{
  "train_examples": 145000,
  "translate": 0.06,
  "moe": "top_k",
  "depths": [14],
  "lr_schedule": "linear"
}
Rows from block 3 of a small image super-resolution model, named by matrix and row number. Rows with one number within an expert belong to one neuron, the router's apart. Each number is 128 + 32 x the weight over its row's rms, rounded and kept within 0 to 255. All counts start at 0.
After each expert's rows are labels from the 100 images, of 14976, where the router gives the expert most weight on average: "responds to" is what is common among them. Only what is clearly more common there than usual is listed. The data: rendered landscapes of hills, water and sky.
# router: router (model.blocks.3.mlp.router.weight, 32x64), inputs 0-63
# gate: expert gate (model.blocks.3.mlp.gate, 32x32x64), inputs 0-63
# up: expert up (model.blocks.3.mlp.up, 32x32x64), inputs 0-63
# down: expert down (model.blocks.3.mlp.down, 32x64x32, transposed), outputs 0-63

# expert 31
router.31 [120  67  86 122 125 141 144 175  91 100 129 144 126 148 108 156 156 127 109 132 157 151 158  97 180 148  84 150  90 114 121 150 154 116 105  70 129 141  99 118 159 111 160 168 109  88 145 133  62 132 200 134 137 141  90 113  75 108 137 166  68  82  86  53]
gate.0 [105 145 108 182 158  88 150 107 156  95 101 157  86 177 106 155 149  76 149  88 105 159 100 160  92 125 162 113 127 102 153 133 107 137  94 116  92 143  89 139 116 116 119 174  53  97 213 152 102 137 158 114 160 164 177  98 134 106 171 172 144 135  82 154]
up.0 [155  95 138  60 123 176 105 167 148 157 190  98 144  75 132  84 105 175 141 176 144 101 141 124 163 135  78 129 128 131  75 110 131 140 163 109 151 102 188 151 157 147 154 103 191 176  71 141 140 104 116 120 119  87  90 106 124 142  92  83 166 103 133  97]
down.0 [170 153 190 142 185 153  99 124 173 107 164  86 137 107 167 170 109 142 109 137 114 120 113 107 155 152  76 158 157 185 135 133 107 122  86 143 101 147 136 130 101  97 158 179 139 142 176 174  90  57 156  94 122 113 123  62 169 140 119 137 122  71  91 154]
responds to: night; dark volcanic rock

# expert 1
router.1 [151 144 168 184 120 174 109  74 151  90 182 168 127  75 168 169 112 162 143  93 193 151 166 195 139 185 134 112 136 116 115 144  90 112 154 153 142 123 119 133 145  99 109 121  50 140 156 117 111 152 141 114 115 160  93 149 154 197 154 151 142 151 116 145]
gate.0 [ 98 162 112 153 114 128 142 140  92 153 140 142 122 196 184 174 141  85 110 155 167 167  91 175  70 150 148  77 117 131 144 145 171 139 179 186 122 109 126  82 177 142 106  79  76 157 171 139 115 110 155 169 146 172 150 142 110 101  95 173 118 159 141 116]
up.0 [164 104 155 132 140 183 166 111 157 132  92 138 120 134 109 128 125 130 134  77  99 114 192 112 101  86 158 144 141 136 149 174 108 132 103 138 164 170 167 124 131  97 167 178 147  81  99 126 100 104 155  97 184 135 111 119 150 135 201 150 147  60  61 193]
down.0 [119 147 114 143 132 192 119  40 142 110 145 132 168  90  42 116 142 233 172  91 146 175 113 106 129 131  92 154 142 145 119 160 117 116 121 139 134 140 158 171 104 107 115 123 157 104 152 120 132 163  59 138 117 154 103 102  99 142 129  93 161 147  99 104]
responds to: red mesas; sunset; snowy peaks

# expert 23
router.23 [117 122 176  82 141 121 103 179 109 161 177 145  93 154 115 140 168 125  95  70 154 169 126 171 205 119 115 167 126  97  96 161 128  57 117 117 116 117 123 139 107 152 175 129  94 179 111 150 116 105 110 145 118 175  87 179  85 114 156 157 125 106  62 144]
gate.0 [103 177 142 106 131 124  84 167  79 139  66  92 151 119 109 128 111 134  97 162 153 125 194 107  97 182  94 146  92 133 106  96 114  86 125 145 137 112 113 124  93 154 114 102 134 195 185 135  77 118  91 110 106  91 118 172 175 185 114 108  83 115 161  78]
up.0 [ 93 140 143 102 101 157 122 127 145 190 119  87 129 120 147 144 107 148  65 184 117 133 192  91 126 153  78 135 153  81  86  99  82  90 150 100  90  94 117 167 108 185  93 103 146 169 132 116 126 140  96 132  86  72  98 150 133 151  88 105 101 114 166  67]
down.0 [151 174 103 161 131  97 130  67  99 138 112  60 155 121 156  97 160 148 149 181 122 176 121  93 108 162 188 111  79 111 134 176 126  82 171 143 133 139  82 119 147 128  33 143 152 153 163 121 150 161 112 114 149 169 180 113 125  97 151 140 118 137 135  86]
responds to: night; dark volcanic rock

# expert 12
router.12 [110 131 158 193 120 132  86  80 108 112  88 142 147 154 125 102 140 115 145 158 100 104 144 183 119 186 202  91 119 112 125 130 126 179  91 164 143 180 127 146 124 163 125 170 152 108 143 110 162 147 164 149  89 133 158 123  67 189 140 201 148 145 131 179]
gate.0 [106 107 167 137 159 145 126 152 199 211 183 149 106 115 111 101 195  66 180 141 131  65 142  84 114 143 122 153 155  99 122  78  74 109 132  87 140 136 132 111 116  96 160 157 141  91 162 144 116 161  98 102 101  81  93 106 118 164 132 119 102 123 113 110]
up.0 [154 109 186 101 176  92  72 145 205 158 185 157  97  88 111  95 184  96 104 145 124 109 157  91 137 116 102 149 156  82 120  99  66 108 129  89 144 115 108 135 111 165 152 193 159 140 145 161 103 126  87  93 105  93  97 138 152 161 147  96 127 101 133 121]
down.0 [175 133 151 116 121 175 139 132 137 125 117 111  91  91  98 121 103 122 167 129  55 122 156 127 130 165 152 124 119 139 103 128 132 134  63 125 112 194 140  83 117  63 181 105 127 177 161 134  94  93 166 127 155  65 111  75  96 143 138 151 160 156  43 116]
responds to: high relief; night; dark volcanic rock

# expert 4
router.4 [108 121 140 113 117 142  71  70 145 112 126 138 123 121 140 130 140 133 111 118 136 150 182 144 178 102  75  98 125 141 201  51 147  87 150  83 145 155  74  92 115 100 143 150 158 106 161 114 156 132 140 138  88  70 105 139 162 113 181 182  88  68 157 108]
gate.0 [210 103 114  58  67 108 131 101 114 141 193 104 173 145 181 138 137  94 136 159 162 154 106 110 147 161 115  80 136 135  89 102  92  90 194 168 117 117 115 157 109 154  87  94  96 172 103 146 126 196 129 150 119 110 147 149 111  98 108 152 123 115 123 110]
up.0 [205 112 101 109  49 143 127 121  93 101 148  77 168 136 121 143 166 151 124 174 142 142  93 109 146 172 120  93 103 117  85 115 144  86 166 185  77 109 125 144  85 151 125 123 104 183 182  94 103 124 103 164  84 129 193 161 113 118 108 106 123 125 163 113]
down.0 [146 121  90 142 214  84 139 128  99 123 118  66  62 126 130  70  86 168 119 115 126 182 129 133 129 196 131 145 173 195 129 133  96 134 132 131  74 137 151  83 139 146 110 129 111 132  94 168 112 166 118 125 116 150 181 109 143 125 132 120  97 162 142  57]
responds to: noon; desert dunes

# expert 6
router.6 [137 196 183 122 154 144  98 149 169 146 118 120 111 110  77 146  57 117 171 106 124 168  93 139 162 106 134 195 126 161 106 131 164  91 124 171 157 154  96 101 111  92 110 105 132 139 180 140 182 127 119 120 161  99 150 110 167 167 111 153 170 102 143  51]
gate.0 [ 94 213  99  95 110 188 106 137  99  80 142 105 132 103 111 193 133 150  97 158 151 176 147 172 140 137 110  95  60 140 116 130 162 107 112 162 116 103  90 160 111 150 114 109 117 173 141  88  89 111  72 145  91 169 176 158 142 136 123 111  75 155 146 110]
up.0 [112  98 150 166 151 117  62 168 182 165 180 146  96 137 164  85 123  77 114 121  80 126 150 109 109 110  91 167 174 104 179 129  68 145 100 116 154 143 127  66 120 125 158 127 162  82  78 190 149 152 156  80 137 109 109 132 128 119 166 122 125  88 103 149]
down.0 [ 91 163 170 164 162 146  45 129  72 134 146  74  93 130 127 142 129 146 153 144 100 149  84 152 155 155 148 104  47 126 142  80 116 106 164 130 164 139 102 163 156  79 117 167 183 169 104 132 172 130 147 156  82 115 102  86 159 125 180 129 134 134 137 117]
responds to: night; purple alien crags

# expert 17
router.17 [120 130 128 120 105 103 130 142 148 110 109 174 102  75 116 131  93 126 163 106  89 104 142 130 192 109 130 128 154 108 102  70 158 171 116 155  91  86  96 140  63 135 124  93 182 197 169 162 135 139 152 118  26 126 160 167 115 121 115  98 130  84 135 164]
gate.0 [189  88 175  64  91 124 136 117 170 164 191 156 168 130 145 151 113 128 116 107 110 147  71  78 136  95 132 160 173 115 122 110  60 150 132 154  89 143 138 155  63 102 162 135 168 114 112 102 133 178 147 106 138 116 110  93 129 119 164 131 175  68 113 145]
up.0 [ 38 160 119 156 182 120 123 167  88 125  97 122  85 121  84 134 128 166 128 135 123  97 180 183  97 130 116  96  97 174 160 142 175 143 125 114 178 133 115 110 185 115 131 116 119 109 167 172  87  83 102  99 118 150 142 154 171 163 128 104  88 196 117 112]
down.0 [186 129  96 153 102 113 151 116 200 129 132 117 130  81 120 129 152 116 151 126 127 160 141 100 119 107 251 122  99 130 147 129 120 149 144 147  75 122 139 160  63 116 145 146 139 152 175  38 161 127 174 140 149 132 112 107  70 103 143 101 136 137 113 148]
responds to: night; dark volcanic rock

# expert 8
router.8 [152 123  85 146 102 122 173  36 141 134 110 164 145 142 157  90 111 144 116 159 171  82  92 113 132 132 130 124 126 137 150 147 165 118  95 126 139 131 145 139 167  67 115 119 107  69  85 131 134 164 169 170 189  81 112 195 142 152  74 128 133 132 123  56]
gate.0 [160 145 134 178 104 102 163 141 124 138 145 100 157 102 128 111 165 100 150 170 138  99 137 131  81 144 116 118 133 131  71 127 138  57 165 100  78  93  99 114  59 179 163 112 113 177 121 142  80 161  93 130 113  59  79 140 159 100  94  86  96 142 177 106]
up.0 [109 158 130 131 127 155 102 154 106 158 120  98 145  94  94 110 173 160 135 173 131 109 150 131  75 161  81 188 102 112  99  69 106  85 127 121  85  83  93 130  72 163 121 137  81 185 168 106  89 148  92 136 102 111 113 172 130 136 131  64 115 128 183  76]
down.0 [176 166 162 177 133 154  69 166  84 141 145 124 131 100 126 166  89 149  82 107 120 141 164 170 155 162 114 164 101  67 155 161  97 153 136 150 109 182 121  91 103 107 143 117 148 146 145 150 108 147 103  35 116  98 108 124 134 131 171  93 170  72  95 126]
responds to: desert dunes; noon

# expert 7
router.7 [ 88 133 131 119  91 110  39 131 108 126 141 104 171 137  81 128 184 168 128 125 121 132  94 126 153 109  99 144 155  99 100 147 162 151 143 114 140  45 107 138 103 185 135 112  77  70 124  93 109 138 131 114 113 114 111 173  89 175  55 132 109 123  68 143]
gate.0 [133 208 123 101 133 134 199 108 154 144  76 105 108  93 192 159 136 117  74 139 140 104 182 148 161 144 106 117 170 162 106  94 148 113 120 102 134 114 223 122  81 130  86 113 117 126 131 197 107 149 110 104 131 122 153  92 106 156  92 120 156  98 148 131]
up.0 [149 124 133 106 163 122 164 177 162 143  89 198 142 109 187 121 148 136  67 154 179 134 196 132 119 137 113 156 194 170  83  97  60 131 155  88 115 124 191 136 103 132 101 117 147 125  71 143 147 143 109 122 161  82 155 115 132 148  98 123 150 156 113 159]
down.0 [120 127  93 108  78 107  93  85 103 107 121 181 207 134 147  86 151 172 136  74 179 122 127 148 106 179 163 110 112 127 103 145 135 131  76 148 125  67 110 159 137 176 179 150 131 145 168 141  76 120 148 141 146 172 129 121 112  99 112 128  56  95 163  94]
responds to: snowy peaks

# expert 29
router.29 [ 99 101 147 139 130 162 149 188  92 162  84 121 103  98  80 100  93  90 121  88  81  99 151 142 123 122 147 123 110 112 133 115 140 126 135 125  80 105  85  87 144  95  83 102 174 147 107 153  46 148 114 147 106 120 167 183  95  59  96  77 146 120 128 181]
gate.0 [148 163  41 156  83 125 172 114  43 109  93 106 173 157 160 113 106  89  58 130 176 150 165 156 155 145 127 105 140 159 113 130 158 145 131 103 128 116 162 142 103 150 100 128 120 176  92 120 135 175 164 162  97 113 139 138  97  83  61 149 133 114 122 117]
up.0 [151 118 121 211 160 147 140 113 110 127  82 160 127 127 113 107 122  81 122 148 173  96 114 105 179 167  93 159 156  79 210 126 177  75 134 124  80 118 116 123 111 130 124  57  79 162  83 129 108 111 121 139 102  83 123 153 117 101 124 153 100 168 160  92]
down.0 [ 70 111 131 136 138 128 145 106 149 164 172  61 177 176 153 212 118  82 159 135 121  85 164 119 115 141 103 113 168 127 138 128  83 105 146 183 196 156 110 100  96 148 110 104 112 160 157 174 124 126 196 106 140  97 103 122 111  84 131 149 139  96 143 155]
responds to: snowy peaks; sunset

# expert 18
router.18 [139 124 108 104 105 146  96 118  87 172 162 153 137  71 147 131 130 137 160 120 103 112 139 148 126 144 150 145 137  82 148 132 193 157 169 146 138 153 129 121 107 208  50  76  86 101 122 101 125 112 145 138 141 116 194 186 114  91 101 136  67 130  73  78]
gate.0 [109 164 122 182 123 151 111 106 115 124 134 147 131 110  69  88 215 138 161 125 139 156  46 109 176 114 172 133  74 109 148 144 177 152 107 144 126 140  79 147 121 118 158 144  84 104  93  81 143 148 123 199 134 142 134 100  82 125 174 148  86 161 118 143]
up.0 [150  91 158  88 129 133 110 155 168 158 133  72 113 104 157 130  97 151  76 166 104  94 161  95 117 172  91 133 160 110  64  95 109  87 160  94  79  86 155 132 124 145 142 114 150 170 174 119 104  84  88 113  82 112 103 156 171 163 100  86 141  93 179  92]
down.0 [171 142 106 183 171 122 167 167 114 153 123 143 101 125 104 215 114 114 154 153 142 107 171 104 113 112  99 117 159 108 179 163 120 140  98  81 135 186 189 117  73  93 131  53 185 102 133 117 157  94 106  92  93 121  98 117 134 134 129 142 107  86 119 149]
responds to: snowy peaks

# expert 13
router.13 [ 72 167 125  83 135 121 149 106 163 144 179 145 113 199 170 124 123 180 107 135  87  92 116 161 147 148 144  81 124 156  96 102  80 110 162 164 130 183 150 133 140 139 160 146 155 114  97 146  92 149 135 183  96 115 207 155 103  91 121 105  94 119  80 169]
gate.0 [126 145 150 159 148 151 120 173 109 134 137 149  94 113  88 144 137 103 149 129  79 118 146 150 101 113 124 181 110  78 174 113 112 143  87 206 172 167  96  74  87  98 199  73 138 123 132 104 114 118  75  62 146 107 108 133 168 173 167  97 149 102 123 139]
up.0 [124 129  55 172  83 104 142  87 130  90  85 101 156 146 143 123 130 157  94 125 192 139 117 106 154 149 155  94  99 164 109 126 153 119 181  86  94  77 127 194 143 153  74 163  89 145 147 127 138 118 168 188 111 136 144 125  77  94  94 159  88 160 147 107]
down.0 [200  97 132 150 103 115 126  99 100  88 164 139  50 156 123 174 105 102 158 133 104  89 117 194 131  82 134 111 104 111 141 113 137 126  82 106 133 115 123 158 133 166 154  43 151 101 144  71 164 174  94 166 121 120 126  96 108 102 155 128 128 168 149 181]
responds to: night; water

# expert 22
router.22 [193 133 145 142  82 103 131 162  96 107 155 121 145 118  84 148 136 140 117 168  77 160 103 133 173  97 148 124 158 107 129 126 151 135  79 134 116  73 167 128 138  98  93 145  91  83 132 104  82  94 168 104 108 153 127  87  94 176 126 232 103  98 135  77]
gate.0 [134 132 117 154 162 132 119 192  73 143 124 108  81  99  61  83 154 103 156 138 118 112 116 174 127 167 137 129 113 123 103 110 136 103 129 113 144 117 156 114  96 140 137 118  10 132 158  79  80 125  87 119 119 166 115 141 100 190 161  84 107 170 147  89]
up.0 [ 93 161 136 121  79 178 116 111  80  85 126 134 109 122 117 125 151 175  97 125 157 168 140 173 145 114 158  89  59 128 159 157 217 173 100 126 152 139 122 108 123  96 138 127  71 131 173  50 128 122 122 143 133 181 166 129 140 117 175 115 125 186 124 142]
down.0 [130  60 140 113 120  79 116 150 169 166  94 119  70 136 130 105  93 175  76 169 124 137 155 185  89  92 119 128 161 158 135 155 116 105  62 117 152  84 109  74 109 126 131 161 157 137 147 193 119 119 100 124  86 146 165 129 138  97 125 110  57 135 110 178]
responds to: night; dark volcanic rock

# expert 27
router.27 [156 181 167 161 122  62 126  71 124 161 106 186 142 163 148 136 135 109 139 202 131 169 153 122 175 131 134 110  67 128 134 161 173 133 125 113 160 194 110 151 155  70 112 141 149 107 142 132 131 176 199 151 127 147 141 154  95 148 119 130 112 113 188 111]
gate.0 [ 74 124  75  54 190 121  56 137 129 103 125 147  72 121  77 107  95 135 169 141  98 147  95 166 154 116 177 152 125 126 176 136 152 169  90 117 161 164 104  92 118  72 160 121 124  91 134 147 119  81 160 118 122 171 139 139 161 150 176 136 118 138  95 136]
up.0 [172 126 161 154  73 141 220 121 137 118 106 116 181  84 193 118 145 105  57 117 154 137 137  81  90 132 124  97 115  92 118  85  88  98 138  84  75 109 171 175 134 145 143 126 105 172 125 124 145 162 114 111 120  72 124 114 101  87 102 139 147 114 167 123]
down.0 [119 108 197 127 142 148 143  75 140 203  93 166 191 158 130 156 104  95  70 181  61 121 141  84 152 116 124 129 127 180 115 130 143 150 127 144 110 136 128  98  64  88 116 123 124 128 172 140 111 120 172 143 152 102 112 148 153  83  87 141 134 139 176 181]
responds to: desert dunes

# expert 11
router.11 [160  95 154 153 114  91 125 156 155 156 136 118 166 113  82 147 106 150 136 148  87  80 135 133 174 111 192 125 150 158 120 168 122 122  86  98 109 120 118  58 162  69 105 167 150 155  90 175 145 118 160 144 125 160 156 128 165 109 226 140 142 106  74 148]
gate.0 [110  97 154 199 148 120 137 118 113 105  89 174 127 153 148 144 140 136 172  82 164 125  98 129 111  88 187 142 120  99 166 164 144 167  94 154 169 157 157  72 152  82 117 123  99  84 136 125 149 141 182  72 171 140 137  91  90 126 164 180 112 178  83 149]
up.0 [136 127 134 142 133  98 135 140 141 111 115 184 136 137 145 122 135 108 160  56 121 116 109 117  81  71 198 115 162 131 162 111 108 185 131 202 156 185 155  98 159  86 145 116 128  83 133 142 135 144 163 107 143 126 132  99 104 133 198 169 110 192  87 180]
down.0 [115 162  85 146 141 139 161 116 145 112 132 110 137 100 151 114  86 117  93 128 139 105 116  97  95 165 133 170 151  66 158 101 169 130 130 136 135  78 177 126 111 202 112 131  93  58 166 171 135 137  71 111  87 149 131 181 106 113 102 174  63 179 166 105]
responds to: noon; desert dunes

# expert 16
router.16 [ 71  90  66 137 117 143 104 138 164 130 114  93 123 142 116 184 108 143 133 180 152 143 103  91 106 123 144  95  95  83 170 160 149 124 125 157 175 118 153 168 133  73 145 128 112  23 164 143 160 115 151 152 128  79 110 151 152  59  98 127 126 135  83 132]
gate.0 [100 155 167 103 124 110 107 108 141 100 148  81 141 107 103  88 175 130 105 174  82 104  83 163 134 145 102 157  83 148 124  83  86 113 190 129  88  82  70 200 122 159 115 120 177 158 105  99 114 106 114 119 121  92 107 181 140 166  90  90 131  91 161 101]
up.0 [151 130 185 131 132 140 156 181 110 134 183 112 151  84  50 100 159 126 132 173 103 100 139 128 151 162  86 149  64 145  94  79 147 128 151 127  95  99  88 142 143 160 128  66 127 146  79 111 104 174 101  87  85 109  96 151 122 162  85 107 102 136 151  81]
down.0 [115  82  81 164 107 115 160 173 150 106 130 128 172 129  77  89 128  86 150 148 121 153 153 125  99 133 109 188 101 189 118 108 155 156 148 113 132 141 118  85 182 127 135 145 133 205 137  76 119 113 131 164 168  96  76 156 102 120  85 149 201 115 166  90]
responds to: night